Weights of a small sound classifier.
Training: soap at rate 0.0046, 4600 steps, batches of 512, held-out accuracy 98%.
Rows from block 7 of a small sound classifier, named by matrix and row number. Rows with one number within an expert belong to one neuron, the router's apart. Each number is 500 + 25 x the weight over its row's rms, rounded and kept within 0 to 999. All counts start at 0. Numbers have three digits each. After the name is the row's rms in percent of the matrix's.
Before each expert's rows are labels from the 100 clips, of 14848, where the router gives the expert most weight on average: "strongest on" is what is common among them; "lies over" is the class under the peak. Only what is clearly more common there than usual is listed. The data: short pieces for a synthesised band: melody, chords, bass and drums. In brackets: how many of the 100.
# router: router (model.blocks.7.mlp.router.weight, 4x128, trained with AdamW), inputs 0-42
# up: expert up (model.blocks.7.mlp.up, 4x128x128), inputs 0-42
# down: expert down (model.blocks.7.mlp.down, 4x128x128, transposed), outputs 0-42

# expert 2
strongest on: key: F# minor (100)
lies over: F# minor chord (58)
router.2 068:467512502507525559501489508489516477487538513509506466494538523447491535517502509475457500517519519550525451463540451484480533497
up.0 119:511453509512524479458512486509505512477493506507525529448490498519488448458525494506469442466503467444500498508563514491526515535
down.0 109:521538492514524533466503520536512483504501478469497508539473482518502502499464481484474535463510517444507513497502532479482512516
up.1 088:546491508458516441487494508452488482492473495503485501537523478451510495485520496477489500490487450471502503473508507477469528510
down.1 088:453542460485490484500480459537509471486508522541506498495469517526506482482529518533521546559495522467488517488505497519515493509
up.2 091:539509492506479458500474484476491495507536537509472516482510493492498540473507524523500496473480543501474473479535487503526513538
down.2 103:420509487471523525515534495508464503505488450474483507522507526503484475494496480493532498497478493477486549496443542530512471522
up.3 066:548536473503504537464476482534452483541491498501514545534510482470524499452497506500462497534502481502478525511496511513515495488
down.3 071:477500545445495529514469494516499476468506508485508475489497531488496523481484496441513498501552500524507513472509499480483504518
up.4 099:525444499467475482501498475517469515508466499497456524537478454513541504548483554464529513478484483549472537496495498518480483507
down.4 089:531468501486510552502522482493521510506459500519498516454496481527525514532483514519476455516476480453497555510479506490521559479
up.5 095:504501512499530466519508472485506468493524502504501484522518516517473516488493511505495531465517478518519542499457484496501507536
down.5 097:490499500538541561494542482505477535502489481520477495520478461518482511501494546483484526487495500498500478450467481561489496514
up.6 107:515493483454505472474529516504543494517515521504505508498514495509523510489524500449487505530545496498507511465461429510472482484
down.6 103:503559484526488487488477518495427530502486490453469481507493501491503488509510549501514503511509476475446540479468484508501510482
up.7 088:512488524514486474477495456518472494480512498475470536546432482516446522480514536489423482478482486494470516475511483492509499494
down.7 092:497495529482512524472459472497539464508490505522514450496530481499491533521531460502498495527456511524484536547476491491507491501
up.8 105:486489513465499516508577492499469505478506459492450540524488522448490524479520505490485485549475467513558468493509511582532531497
down.8 096:504506457520517490440507545520480491541443508500493463491504492542493520523476496537536486470481526466505465523535529461499472518
up.9 087:538497443496482471555478464505535505487464460501495501473505510509506487512485504495485462492491539468551491536517479519494492445
down.9 094:481526513511466490456502530529512514474496536512507511521530489515493542490492474548507511486482484523460478474449521475531498581
up.10 102:501552484484517514531531507508495491535507475509465546532550529538475529501486481507524489500510443559514500518512498506535463476
down.10 097:512484476516468461504479482484521520522451483483496435498515506526505500536524531535507487569532514505521482481540512493501538487
up.11 083:470475499458493474528505519486473479507489432498520503487466542507489482513540467542469484486521535514512479511474487522485500491
down.11 087:545493425528513497507490482508493495449489562511504502522545443431522524473478538508486481492536482478484492491508510516491487539
up.12 085:498522576506511566485503504521487488518497457496524498468497485477443485510510472520515470475540441496548530532467519493486509482
down.12 086:484488532518539491509523500513540468524473493477537500531463565471518504521498484506548516506511538486482522480509508491499492512
up.13 117:510449521531480517532505526497547481465436541494482488465495507492542475484502486475468521498515454506519470508480512544511495502
down.13 101:462544507520477496495521536527515493526537495482507533556509492522574498518467489488534542506524520528553438500518513479522499536
up.14 142:510495516480491516499493500471495503526478497531451459504501483465496519501495500552476500479501477479526504494541461496485481515
down.14 137:531483503541442474523512492490429501508500520502463499456511483528512502514527490496478457500524518493490535497503504475513489521
up.15 092:491470511478481492480500442470504540492498506454509453534463484478522521486490542494516473466511521521472445504516504488486501434
down.15 095:497512496550501463504452503499544468502494469545498457522501554497511509507481519491459517507459485539484522519539496488500515503
up.16 080:507524456501506470503500472512537512499508484526460532552539489483461518471463497485503497520515468525521527534498501485475514434
down.16 088:505484529433480482477452488458473512501519523478523482520490499516538479504492494522511530473479508504489503496508491533541493486
up.17 099:526472497491491478524508489540489493523522478511516504497479546503491496501496526500499500515515509500487477508538522543509497491
down.17 095:458506500497550514481485474484496504490512510461477514507487468509466521506524528524506491508480498522550469453515513489522541491
up.18 091:493484463488469471468531488480524483486466486508522477490511467497521536469490476502501472448486468491517526557483487508478500474
down.18 091:493447535526502527531491504473508506491489442498469525510559488478473521500512495451500492482501509471489495508507467479530484472
up.19 125:499488445468495500514557483480520432509488475519529500498487463473442499490537513506491455475531507544509510476527503509477525500
down.19 124:524491495515468473484502462529517501467486461497507493476508503526507480472518529486429544450499507489523506521454522505503505530
up.20 104:478542517509484490520505484533465485510521513526529529502503513484528480468498468488496516484537511517522508530500521475520498470
down.20 096:492515446504514496486460486507493492502510467523486486521536480537494517502483485538465486471494477509439533525503507540546502510
up.21 086:491468521472511540490491494498488478507491520496495477501477434510537474502494485509483465538475484503511531529511522480503500492
down.21 087:471535466501472469524474476496538495480457494515466520496496517478560524481501508472506515494483527472460442485516521452469516540
up.22 098:563476486470506468487499485483527480472437524482501518493486508465457489560517530465531493469518487562503483476473492496504476476
down.22 087:530510475492528549519540469525524532502505485474541534479532536530508519514491465524541543491490546492453480503501484492509496456
up.23 101:509493465460496488491484522528445523500517491495459488517484484538509496454491507507532483517460460492516464524521545506534505534
down.23 109:482462491517477494508535455539507513511481496513466536497495537502510522530496567477500481518492477531503483541491508492463511524
up.24 089:542494492462471462512487493484508466508507451536517519492509510507475505450483490525525495494545501508479473466468527557509494503
down.24 096:534530449501501459494537479486493506574487514509481509494488497486513537506491526532489491471467490500490484518470455490533509507
up.25 113:511495540514489512492561519482481481496486486493498548478544495499511491531544492517498481477463473485509496461533484506489497507
down.25 116:538505452555507516510526541466495514500505486503511502463495501494493536478487502482521506518494504496495510522555489461480501514
up.26 101:502512534488488474504500446514443533485470490476475453506483483561498465479478484522480490469520507501536497518507521515520538461
down.26 105:500472549527509490482554521469497520532506504514475502495505472463487562471495550493524468521547502477480476465506461499475513449
up.27 099:497463486521486452456519467542512488511476487487457512490511513512559527544505518469500467458491493511491532510497539518533538445
down.27 092:495522508519489538510541541525512510502523520517493523497497485477470513477514490495522570483511517485464504496540489524512487484
up.28 105:501481534486469475502522523522484522503523525535497533478462490507514503523462492509514496467497473492516489493480526502514525499
down.28 097:491545487523505553476495490478500467513505518493481530569524477492527481504526489503508510525477525525520478491509534497541451486
up.29 068:501537501481528476522482487532481516496496529514511502516515505489495504447506500424506488468520484489535487513491531498486481472
down.29 079:543453501497502503504473510522486478547527480483493508500485489511464487480516477511495582516528456534471522483494508503521492517
up.30 090:552466529456542474467497466514492517489539477489494508507505504485498546500533497502523486477530512495533530461465512466502482495
down.30 092:460556476472478491492489524505501449490517513486469447503490496503496490503509469493473526532439509508469488512497482502485468484
up.31 115:550482522471499505475493491479513557535510506469494443479479489467509453482485487480533540499503455528493493478526513517515501517
down.31 111:523552495516505460498552503503490503477518493486506511534469501504495516491480523564504500475498526527498506557484508546505479494

# expert 3
strongest on: key: E minor (80)
lies over: E minor chord (34); B minor chord (25)
router.3 108:473503475505520501523491495483526512512516507481569473503529506510484500476462465512504536527489493498510488498474487481493503469
up.0 071:474477528510487538496480537500509510537460486503496497497489493442457470493510495504480508470485478470507527492456477500520479536
down.0 076:523522488450487503489488484510516494513542468500491526525526478506532510507485467497480514489535447510559450440544504509498532478
up.1 093:476523535499514493486463464490538509533484473453506490492498456495507492507490494518501516458515540475539520518515509482477468474
down.1 101:549529506526519515492505509490451491519474502488514489526490481490513479536486495493498531531509479527551504485487499496486519535
up.2 116:497535479493494507477507473496501481513512523506511553511485510453557489529538468485485523489507506473539510513501493527483470485
down.2 116:490511492488481483471467525531492483518472474489496488523481483480472555491454517480485493508509521488475478557529491494499463470
up.3 164:501437492496481500493498544537494518520524490484524517488513526505551514500488484500505499497496537472492529521487512509491509514
down.3 142:500523476453498493467491521541516444478489472494467516453485514464495513478499480500471501476505512531508517495471482490503522464
up.4 091:528476522492520475512478487516517530536501501453511491468541503493483480501477475510491502491445508522531467471548487497484546503
down.4 090:485541542527487473494510505504508490525515522534518493536439516520454515481528549508490522479531469480488491563487525480522460500
up.5 115:494532535491525455492520521515517516515525514480502441500515527497500517502471492514546497511451500540574494498460533483556485490
down.5 112:470479464513498534467484505521514470483474464529448496510479489491503465570530545478489484556496499520463516515517491544468511531
up.6 122:486464530529531518499440522515487518477474509521493527468539503503520452531456482540510485466539496527475520540471499518521527535
down.6 113:536463490520476541468545487497509469488499480473503450491507492434484526493525475499522529541529504506551503473522510513480504488
up.7 113:499543521526482514470548491465512499518523526494491498534502466498496486479497464489514504468465495537478494509549519490504532514
down.7 101:450461484483520502592514504503500500483514486497505538481491501486529522535523517515489516505508501493517481526548520524497503500
up.8 082:485472505471510528496457501503501485529487505561481506485502476524500473503460495499476490434523550476498464518473470487527460460
down.8 080:519516452481517513517563498492533513490527521478533486486476507506472488467528530508506466502497483472491512568486460495512513441
up.9 078:517527470498493523476520518490497507482505458497477540480514508512498487474487539450481499521518492509489506543517492519485507481
down.9 077:522501501490475512480468509522539482498484505519502492445501498467530500477492551491479523514525534496517497448488427481467541534
up.10 118:499502459514489520485486535539496483516479518457510471466521498498518462449498539500497497505490449464493522540480478446468469536
down.10 103:499505522489512523499477495527535489490509460520475513488476527453506492487482511501499479489506515493526507522440465497481478483
up.11 079:503519494518531487487517496468470523525488474481518515521495531456477504533514438502484456468511451481465512475479494482474487487
down.11 074:504476517505489505484497481516524524472521526542489487529510475525500517507514559539508520471495488463460457504491528490507520528
up.12 066:514534470485474534475489511507524489528538497510484514483472421485498484522525497482517488483489496507472480503502491515505502484
down.12 078:478498591539494451501486488504485527442471507458468473490501553486491532493494482525515509505525521502497463533465522531490511499
up.13 127:495522519505535510500539500488485479494504510503501467501536531513566498482464469487471466500533492489503493486435473481500475475
down.13 126:509521475464448480516512546454484481489490486491481496527513471484494520546499508485513488507516550532492489490473481475484472504
up.14 103:529509497463505512485484522512484500519462512513510478494457504509526468483507513517465505492491501515511478503499469482518511502
down.14 115:499483503554429458525487465522458509480548489500482457549444528524546535524503489474498521478518458477522492529478455491540501532
up.15 114:526528505520547506499538490512518542514506507481497485557473478510498454476466497487568524519520472522497492530484513483497469444
down.15 111:501484482525457493487475507532524517526472519483495516486526496475529536519541523550506494495473463489517516470502478526488510535
up.16 117:509490491492474506528495491481478456473487496516461496531481467537530480500515487462546485449498486504472524487534486511514484477
down.16 113:470550532470455506468494510512488543536498517498500513452462543470518509477509492502473483486491528497515483482479501478468501490
up.17 119:538509491567522486527489497492495517511497489502446489496509500507473501463511495521529506487486510544495499496473505517483534480
down.17 115:520512522466494481499526519519494500526498530519485510497466550508550486522474488481459514517501521451517442517549485477538518464
up.18 091:527514517511502497507517515536534537476498524507461536452507522438482488525480492491480535483492487489499470500484454498495472479
down.18 095:506521500470496515478466547472521455498519521525481464544491489532548490496482473496507489473519513519454478476533427487548496508
up.19 099:499507481526528518522511486510503531530552513487462475552497520526522486512515476544507513509499488508526471485482530501530476479
down.19 100:515499522493463490479534548510493522487480513504499494494518527469473487515522539472526486487485519522496477515516496544471511503
up.20 080:535506492446500509499523527514515498507484473460467511513511507542488528527525534490500501517533473520476503468470485486479490526
down.20 077:549515514474563465542472507503489472458550481541497547507455510473499471522491543514500475475499521525533536515513489481494540527
up.21 068:508497513475509514506481508517465482487465505523488498467498481486507521496528492459536544438513526452521541532488527514541481509
down.21 074:464540487530505500470461540488492531521497497509471482471473510488477486509499502523506457499561477526513514515519512501513484442
up.22 103:536457461523491472498505470545542523540487531465500517518537483493495492500521482518499480511545518496532494542509485505538448498
down.22 113:488547514478513497490491499482535486497523503470503472484473496489513485507483513451539498491480492478497476504506511485453552501
up.23 132:496511524527481476480474483503521506508426516515519515491473461516468474451510486527530478488472533488522508489528501523559469489
down.23 117:483519456475486468501494481533482495476518493452485498530494507475482515487512527503500472449541504503461513499495516456478501461
up.24 095:540483518514503494469515504506536496486445483469496495492485468529562489479481479516513514503477505517460486465531500486502481490
down.24 091:529529508525500547508543435490545547492467513474513489483484493486500524465492524521499486493523512525500489476461495474492485513
up.25 094:506511480553503493491562502481484507496541470492449516478555509492480487459486475506522501445540517564491519495535503497489489514
down.25 090:486474506482515478471484494518514491473474531493508481492469475486537480492522519479457490496471505488541497478524475512535515495
up.26 074:529517467502477513507491497491521539497511446464513494516513508492498474520525467519540505527511470456490499498466502464522575528
down.26 080:482473502489487495455491501547493486529491553458505539474488504525502476525481532492526474490461513516524555500543479534492511450
up.27 114:532476514520529477495542464513542501531442533532528486506490509513506467486479463508522500519509521517486495531471511483515503500
down.27 114:500472491486539503462496542482500500473497503482486486495495557521506510477508499475478464570485476523487508471492519562512512465
up.28 121:559519521460509460483495528483526521502504472477452458494503507488459479496508519505496545457527514497519499469536536499545524516
down.28 120:491491494506550479484490535521538477512512501515501526503468495490465539524496466514537440523494482490489505500516518525517468457
up.29 082:527509494459470490524462505480481530470492517523485505534468495497460535499481492490480468478484451520482458477484533519513477455
down.29 077:510486534534493515498507491509470484533498495535469513504495492488523472482511522528491490484517507493480528460469509490550510570
up.30 122:506524530493481483496527496488495488471478515501493521503537459500529476486484455536483518443591475482481525490491482482515510509
down.30 125:510485448521476527533503537504527495512457481494514523483481503497499507512533493499532502498510539502512515491478474524463446518
up.31 088:516521545482505480548504491490515516513465520541541467482534487482451487492551522533505436527504517515466489488472518496526507492
down.31 090:518511463521510494519485489523503438495517491468449511510502509499492500502540466520515488505477459549506509502492500553511511519

# expert 1
strongest on: key: A minor (76)
lies over: D minor chord (31); F major chord (25)
router.1 118:500485501500480514488509494521496479494479521529455506494504489486485473503515553490507510507547484513498545501511500496504502535
up.0 109:505503497544476470502497507482493523521533519485454508493496478509506546475494469512492486537456505484476524505491500526502494481
down.0 111:470499461485531522500520499488565504523528533487497540523517544523493476522465503473514504542486538522537471473524501546539502495
up.1 082:479498505465554477493498473497485491480504516488521459507528487502554503486444501485501491487505441525547523472494537499481502471
down.1 076:502489509502485538509504533488487485505542462539498520553480491514473476508541479500471491526504555500497472553514493473540551501
up.2 126:553532481485529488497477534522532534481432489474496519511502468460500488508473536496501499510503518466530495463500509492487528555
down.2 113:520510438462499496498470543530454489548478506458479499476443470484526526528476523495467462488529464481491496530482482538457543476
up.3 103:504541478523508473478510486501488490490510484482504525462545480523473514524479459531525462542521492540490489523550511497464487498
down.3 112:443456500512472475497515496512470545492525548520484524494470514543520505523539515489480506448507493520507487499468504506510501471
up.4 082:490505484520489517538510456492514473521484552513510498525490513489535528484542464466514485526491452474473533534476519540477480500
down.4 083:487473477485498542514524489533476491524506514462465497498522472508454513518497525467519532496503490488533505547460509498502460489
up.5 098:478507495561493542481489504509499444497493445491487503520509465515527516523508480529512497490482502474470457535507505511508486529
down.5 105:462498457490532477513507489482526507500524519468541537527495510499529478548498480504453491511521485494507523427488545446504500492
up.6 101:567527454480488499471507498507497467537526492463483495509514506519532496496495493487501472537476472524514506525480489485522484544
down.6 101:450504488498495505489560510532524508483532481488464522476464506480504486470528468483520506452497494489529533447538513478468535468
up.7 111:524521460511496531478533524558515497514452501505468509477481482463513493487483502475472509495541546477520507516492503446472508455
down.7 108:475489543498484472473525499483540490490541516471478564507512509494459490513504487483519486535498470499520486489508498545549549497
up.8 070:520487506525519463440495505494482524477521473452539492491515489510504480514486504448502499533469451513470494504468541533498525482
down.8 078:530458520488515526526448517459468525512489504517483468544485479515482518524501518530458486501539529533514503552467528487483511533
up.9 134:472547470478465486513555494483539508537450538496530528465532515464527465516509485512503541470504487493524516504495500514498534517
down.9 135:542521513512445482524506502451467463496473475486476503510468452455506509513493490545514528504485498504484517526537552501465462483
up.10 096:478448490478498493477511448501485515486537513514563478529480516493476484480531529527516459486502475495504519491506535509454491521
down.10 102:506559509513522489562447521493527506485485475498482490450477496534496525528456530486485509485504490516503465484475464526481497479
up.11 138:481486512508486540478527463503514479512443519490478506524497496552525517502487458498506472526475466485492531515487473524496539525
down.11 134:470541493509492498476492509516479512451517498458460526522524492459487521511498497490490511465506478518494534476553550479471480472
up.12 092:504482548493504481539499535490492510492484498478509488523486473474486478478568528496512492521491477489513498513508490521504500518
down.12 095:524497506514507502511494493511479518497509503546454539481475485511531571464452470460477519498524503492499456507488511485491512517
up.13 081:508490485505556441545484442500566499512505500525502496511535516503519486539520504499481488486496489466511543491483520511542490477
down.13 089:523484484506481511482504489454463484475446515478498457451495507457517509473467459532505556526502498515488415497508481492520477497
up.14 078:497483467489477493528489411539494493488503487493508515519510499491465546512511480487469474466460526509512542495547470517506541463
down.14 084:525508544504547483507530493520500537529466489498499474519490458517507458506472468510507500501479446471467489477487526503474473485
up.15 110:497487515457504475527467495516512503527516538461470484490457519495487478510489562522480481526544491473483539509522504518502475506
down.15 093:509525482506533547488476487526514481505524496501478488526458498500548521478532454515480556469493498470471498516498534535468467504
up.16 105:455480495506506510444504494512502537485513486496480497478521491493508456481520479506503525452521480476532521537516471503509553472
down.16 103:531499518507480503466531541493551484507511502509512530457495470462514515521470498496522554471497508506489467459531497492541480500
up.17 085:531498478503494523440486498487525511538488465499513477497494510486452505523546509527497525464481460487518509481515497505500453473
down.17 089:498472527484480463560504487471453481523513540502500523464479528522510472461530454476523501526530505492458472472537541522517501531
up.18 097:517507495452470495453504476489509535525473521487451504506516503483518484483508481490482474548481476464519490528482466535519489479
down.18 087:515519482506514437536501484469489531491452523483479485511449483497464499499525453490542472475480479513494482522523523510488503529
up.19 096:477506540480518529469509493492536567541505533471505485500476471538496527477473483507475528479474526505474468528479497488509554434
down.19 101:532496486515553492502533506489494467501484477506518511523509523502480479505539486515531535532536524508508519477540515487503511501
up.20 120:551463521529504527511508460525517480467523504515452478528462492495501517484522517462523492466501460522481571502481528449484488503
down.20 121:495553537536489518520497496488496509512468468466508522505507512440471506511507473520478490508466533495514475483506480514501494485
up.21 118:480517476492490499530491507487449490498480520476519524518455483484486460486506509486502483476476577487569507529495513536515504486
down.21 128:516457503472532460526480490461495449460483437515526515511486496466490517497480512522512515474465439485461495446530512506470469524
up.22 095:506528486477547491469515507503456480500458477477512491498472514495520516493522508476467486539488506534533523498511450500502513507
down.22 107:478463475463501498512494458521501540495498554510483514545523469486480513499448514490527482476530477538500497457545505469519534494
up.23 111:510474505514516469492484430541486498477467515547473501466497433463480510517471504460468510492487481513499533510515503497530506493
down.23 110:474562490465517521522506466507439476465507523494466491485510505485525522507499457541486491518498457498509514483496488499495510541
up.24 111:503506504486511520463478477521514435520542508513495522462468484501512531528498512511482473478470487511480530517499576509471463495
down.24 096:504477508503502493509526528484498517472522479521539463479528552481456489527468528538471490496543483510477461488471483523495505466
up.25 086:482531480544516515475533515483497462491470480507500538498557472471475501506497488514456475496448492475513475478557503527488511470
down.25 082:512484467465493474546433513527482482477519508496504490490505484486495526480506505466518495520515486483522530511475494537486468506
up.26 118:527480533495492520507497465499490490487478491458491497540484516453516529482515502499500516522506494472461520522533521522491485504
down.26 122:487535472508534491480483539505501490507493478466488511494475467511541511531525495479462480505485508472496498475501532518514522478
up.27 119:513464480519522492496512486491477488496480477456473544541518472506424545493480529533507462496493502538523457512486516489535490508
down.27 116:518507541512476486488546517519469535484486510492505481480523517516515525462523480531453535524474525501513502530478534487509535523
up.28 098:525510537498479469491539495489486562488478505520429554521494525486453500497535491494516507507543469459522516540495490482487489532
down.28 099:496490463501511506513527498517445487473492515518517481505496474520490486496472485536472499509497528511475456489514520502513569486
up.29 106:498524472483533527469478497488515488485504495529466501512533522487486518481526556539506483493483472483440499483502511544539516500
down.29 101:508473494510441488503489462471474530507514507468505513490488472506485451494464481507514512495515524540507469506476491486483489548
up.30 098:513519490557486498491507505485523500489487470463502484523445498509503520465508505472482478497518512531489495458477461477552486452
down.30 088:495531528451525488483507442520503497549489501529510485519532504514506455499496471496545512459488511467453498538519487490489512520
up.31 108:534526521533504506501466448492473506540448474506497499458549502495425556496494512510493483523538467495526520489529480479494546524
down.31 100:480491477496446470485489464483483568492485483501484482526503496477523536506470483522579500516517512518446495480500480524499481522

# expert 0
strongest on: key: F minor (98)
lies over: C# major chord (32)
router.0 098:517488499517522511484496519458495546498498499512501504499480519504535477534487444488523511478478519509523466508531493548514508494
up.0 135:509499464483459476477490487489525496505482479460507478469485480490480488465501499527464461473469495496541491465477475504516493526
down.0 120:529491488508531511471519513510472454461483536504470524511532461512507506516481496466512490479507495472491501563473506502466513518
up.1 102:492506517512536487507477513514494484462478485503521487478517499479494502470498449449460501525469505502464474486497509518462510492
down.1 106:477525417475476519511514484469472504541520519495505522455504493524497486553498504511483488500495503512513485442518484478531521506
up.2 096:511477532482486492453449498468485517529501470509505545464493532506499470500478492532506491485481489506470514451481496527499538488
down.2 104:488478511483462499495591519527515457430459523522508528495474481488509470500497473484514469488504530484518514512476518490463470472
up.3 098:490516506477468514473515498511519468519511495497472471475440486528480511514449491500515487520505489535500503514526497469510472456
down.3 096:455493498519499491503498453508471542502499513510491507517509490470543504530551522485524545490495464459488530501489476554493483476
up.4 102:450511486468517458463472504508517509496490498503521510494485514511528473506518549524519505479465479479502492498482517484520487525
down.4 102:497474478488480525524514465478467487457511523523495492460483502514560505476495475474500463533510497508497500502485523506453526513
up.5 078:524520533497521579501485497507497477505450529480509493489542484472495523472517515494482540479545492507509527509486504508535506469
down.5 078:501461507492498519529496497456502558551549486495508533461486507510498482494500498519512525475509461495478508525535447495541500493
up.6 077:509516491548484505456468466519462482478474540508468534556514466469539489517478551495513475513532493456512474513533475520506504502
down.6 076:451506479478525528538518488516538510488520456483508483517503496530499469481529481504496559516518537534471529487511544480528518493
up.7 092:505512468469523541488502478497530502486486498514514507488464477484510551511490515516509495508516508462483518462473479463526522476
down.7 079:478494511549510497501510483504521474524440512497537456502492500475454452480507508503510474464501520501519512536484499494505479502
up.8 100:480523544520493538487501514511475545490483485473491470513470481531489484481493547514460422489505479490499498455478502494514513454
down.8 117:475482480456493463477476522518522482508473517467482488513503505450531507533509461523512515524488543513481488564464520488505503474
up.9 103:483494501466482503540470445498485475458529482522525512536530486485470529519470502519512509510503499513513529507519485518507465508
down.9 091:466530550476514454529484471465448529531504533461482482521509498504491462527472472481484494520512492496538498456480508504487471482
up.10 117:485516550476520495458497497529566499488497475518513487508486525465502506507481498495500552475495473474482495516453501504499574541
down.10 110:519515490526521542520536520514450493515474528504477504488549490484501475483512473483483472535489545532552502544514492508479491493
up.11 100:489493505460516453495526517533507488537481482468491509517489508508460496511535518452493543462553502513543462525501463513514468475
down.11 089:501542485462512498514497485459492501502519511510548485506530510472539530481462519529538456484501469481454527491474505466539479523
up.12 096:522485540487461473484515498483500513485506437468523532478505477507478499471535528452477482529532493504522538447485500505513548506
down.12 102:495495494481525498513496504510495494507486532518480499481494547489485461482463485516497515522458512474495458520517547450473491497
up.13 100:502463502460499538471458514456498495504492508499484503500466542478481469518469487537482504501543456489480484513498500526484514482
down.13 102:533501541502514494499522514511490542526454515497524500476536476542497508489522528473505468459481502486520512518477475456517509511
up.14 074:493520481500508539493520447541482496458489491509450502487454446508435487446509480489489518514552498474489484491506480503468494531
down.14 075:465485490510512512483503457454545544527480516476457469487512496494524499521475525510486516467505488509502521527490534486501470503
up.15 108:461554486474488484548499475495472481488493490567522456524484484522506511473471484470480551488515518511493482529464466485525489494
down.15 107:481467463464495486450446507474511470508501529515463501517500478467518476526510471506506464501484493491496539493478500524542531512
up.16 115:490473526471522530466494502522462483485519495485538515498489485470521468501553559523497474524506505494501558497518517529479512484
down.16 117:533504493536469517506530502494522518488510501485483472517484486537483487518458450521491513480510527531485433467495530461515509475
up.17 088:474480499532500497522504542490501503492536523516465502458468515524523550526481480486482478522456499487476537518508492504509517503
down.17 086:509526525515491486523476505499484526498477488536514522499535516459504513487515502480523477537545480453520506509476466479555497491
up.18 133:517516506476534490463448485504528488500497462502509525471483540489519530470502531513517523481491528482513522480512514481497494464
down.18 106:512489487479507518503500572571490492517525534468464494535517475528519467511473520481457487475465479482502509524482472535500522502
up.19 095:488509490524474513490482468444541507485515512500518502476505521501461470469501479522464506458488497465458539561508486463478524511
down.19 097:479462475465482526466515525511516492491495496485503522508542491504536497490485498482513551501534527498561503493483454534487458527
up.20 113:519510502511534473457479476498451511548491485520527541531467517530516506535498500523493534483507550500468481466499484529514510482
down.20 112:469510500517487535519515554469510449459482513476473441529507499496473498508515512485484474496493469471507487462526502466492505505
up.21 104:538515514481519498458510528501514501499502509489527497477489543506494521517538490514445523491526526520496543520538521492477479556
down.21 099:464510482528454476495467473491510506515482526486481507500499498492521495496503507546469493513514520484512483461447498451495513472
up.22 101:506517569473519521440539488512495500470461475502518494507502486493527498542511486494498520521534513512551490528486480469481489449
down.22 108:472503456538526475539517539535508519502510506539506442489483512502517463462493532505535434473446510526478490499472475519487484527
up.23 082:487566489477473499484500456489489471508551464490536545485522517463514503520546464501499478536508480516521527523518500502524524502
down.23 084:455481498499519521507484511510462529496487495542489476510489489492475500487498543506472498480515468506460499432475477521565456461
up.24 109:487524463461527503504498555526484545499495529521517511542475490528477482501501513456495511443521530532479494463486507462524498475
down.24 118:512480509518491488503517483508481470475465467518519546473531500483524510482482515555536528527504496505534514522555474506437530548
up.25 093:486506499478486487508492495518532482500472477491481538522509476507539536469466479453476547499478498492500457488459515517503508515
down.25 094:481466472515526502510500506533479470485531501509525473439526524479529474558487500532503446524483481547479551516498509453486526528
up.26 086:508505512495477506485479489478478470495520482505509519502451528474520492492489530545487522494502497515495519518481512516530522519
down.26 084:502480488504484520494505495481433520525462527456494494486525476479474529506542524475465497487498502462472480491466494542457514484
up.27 075:502473516475500477499537529496459520531463478490514514503493508496534487500519518476508536460522509472457521482498535485507526451
down.27 075:498536479507513514524469514492487473496504468481521507434517532521456485474495470522468466512492475522507503494495536537499527562
up.28 086:523527525498540515487487477501517525452511511497510492521489465521510487504518522465489479461546539519508477509477478501534505490
down.28 095:508543475456498508525505507510460504527506488471505480494540478472508481509495434509482525541474467547506539482546518519474502486
up.29 111:503518520512525490439491538523522453552477469523471502491479560512471502501534484518507498439465514517483533539466489505489575488
down.29 098:496492460470491513504482516496496532515514529491516516473531430533521546498502523463482486499517464469527510465485496485430507495
up.30 088:483512529494476497478501441515507489462495522506504448459478464514519533512560500491493488474499511493492519503471533493516477464
down.30 093:472478453498513533533531522467513495480488496492476532469502467465515511484466505526515522494500494537459506532538502496472510555
up.31 110:505499537498533520487504496466497507494495471466532524455541510501522488450539542497489540474531514525508527507467524505502511461
down.31 112:484496492504525506511512522472496519538501490491483480477517479579533486480502533488478490518509510484495457484484476529466534514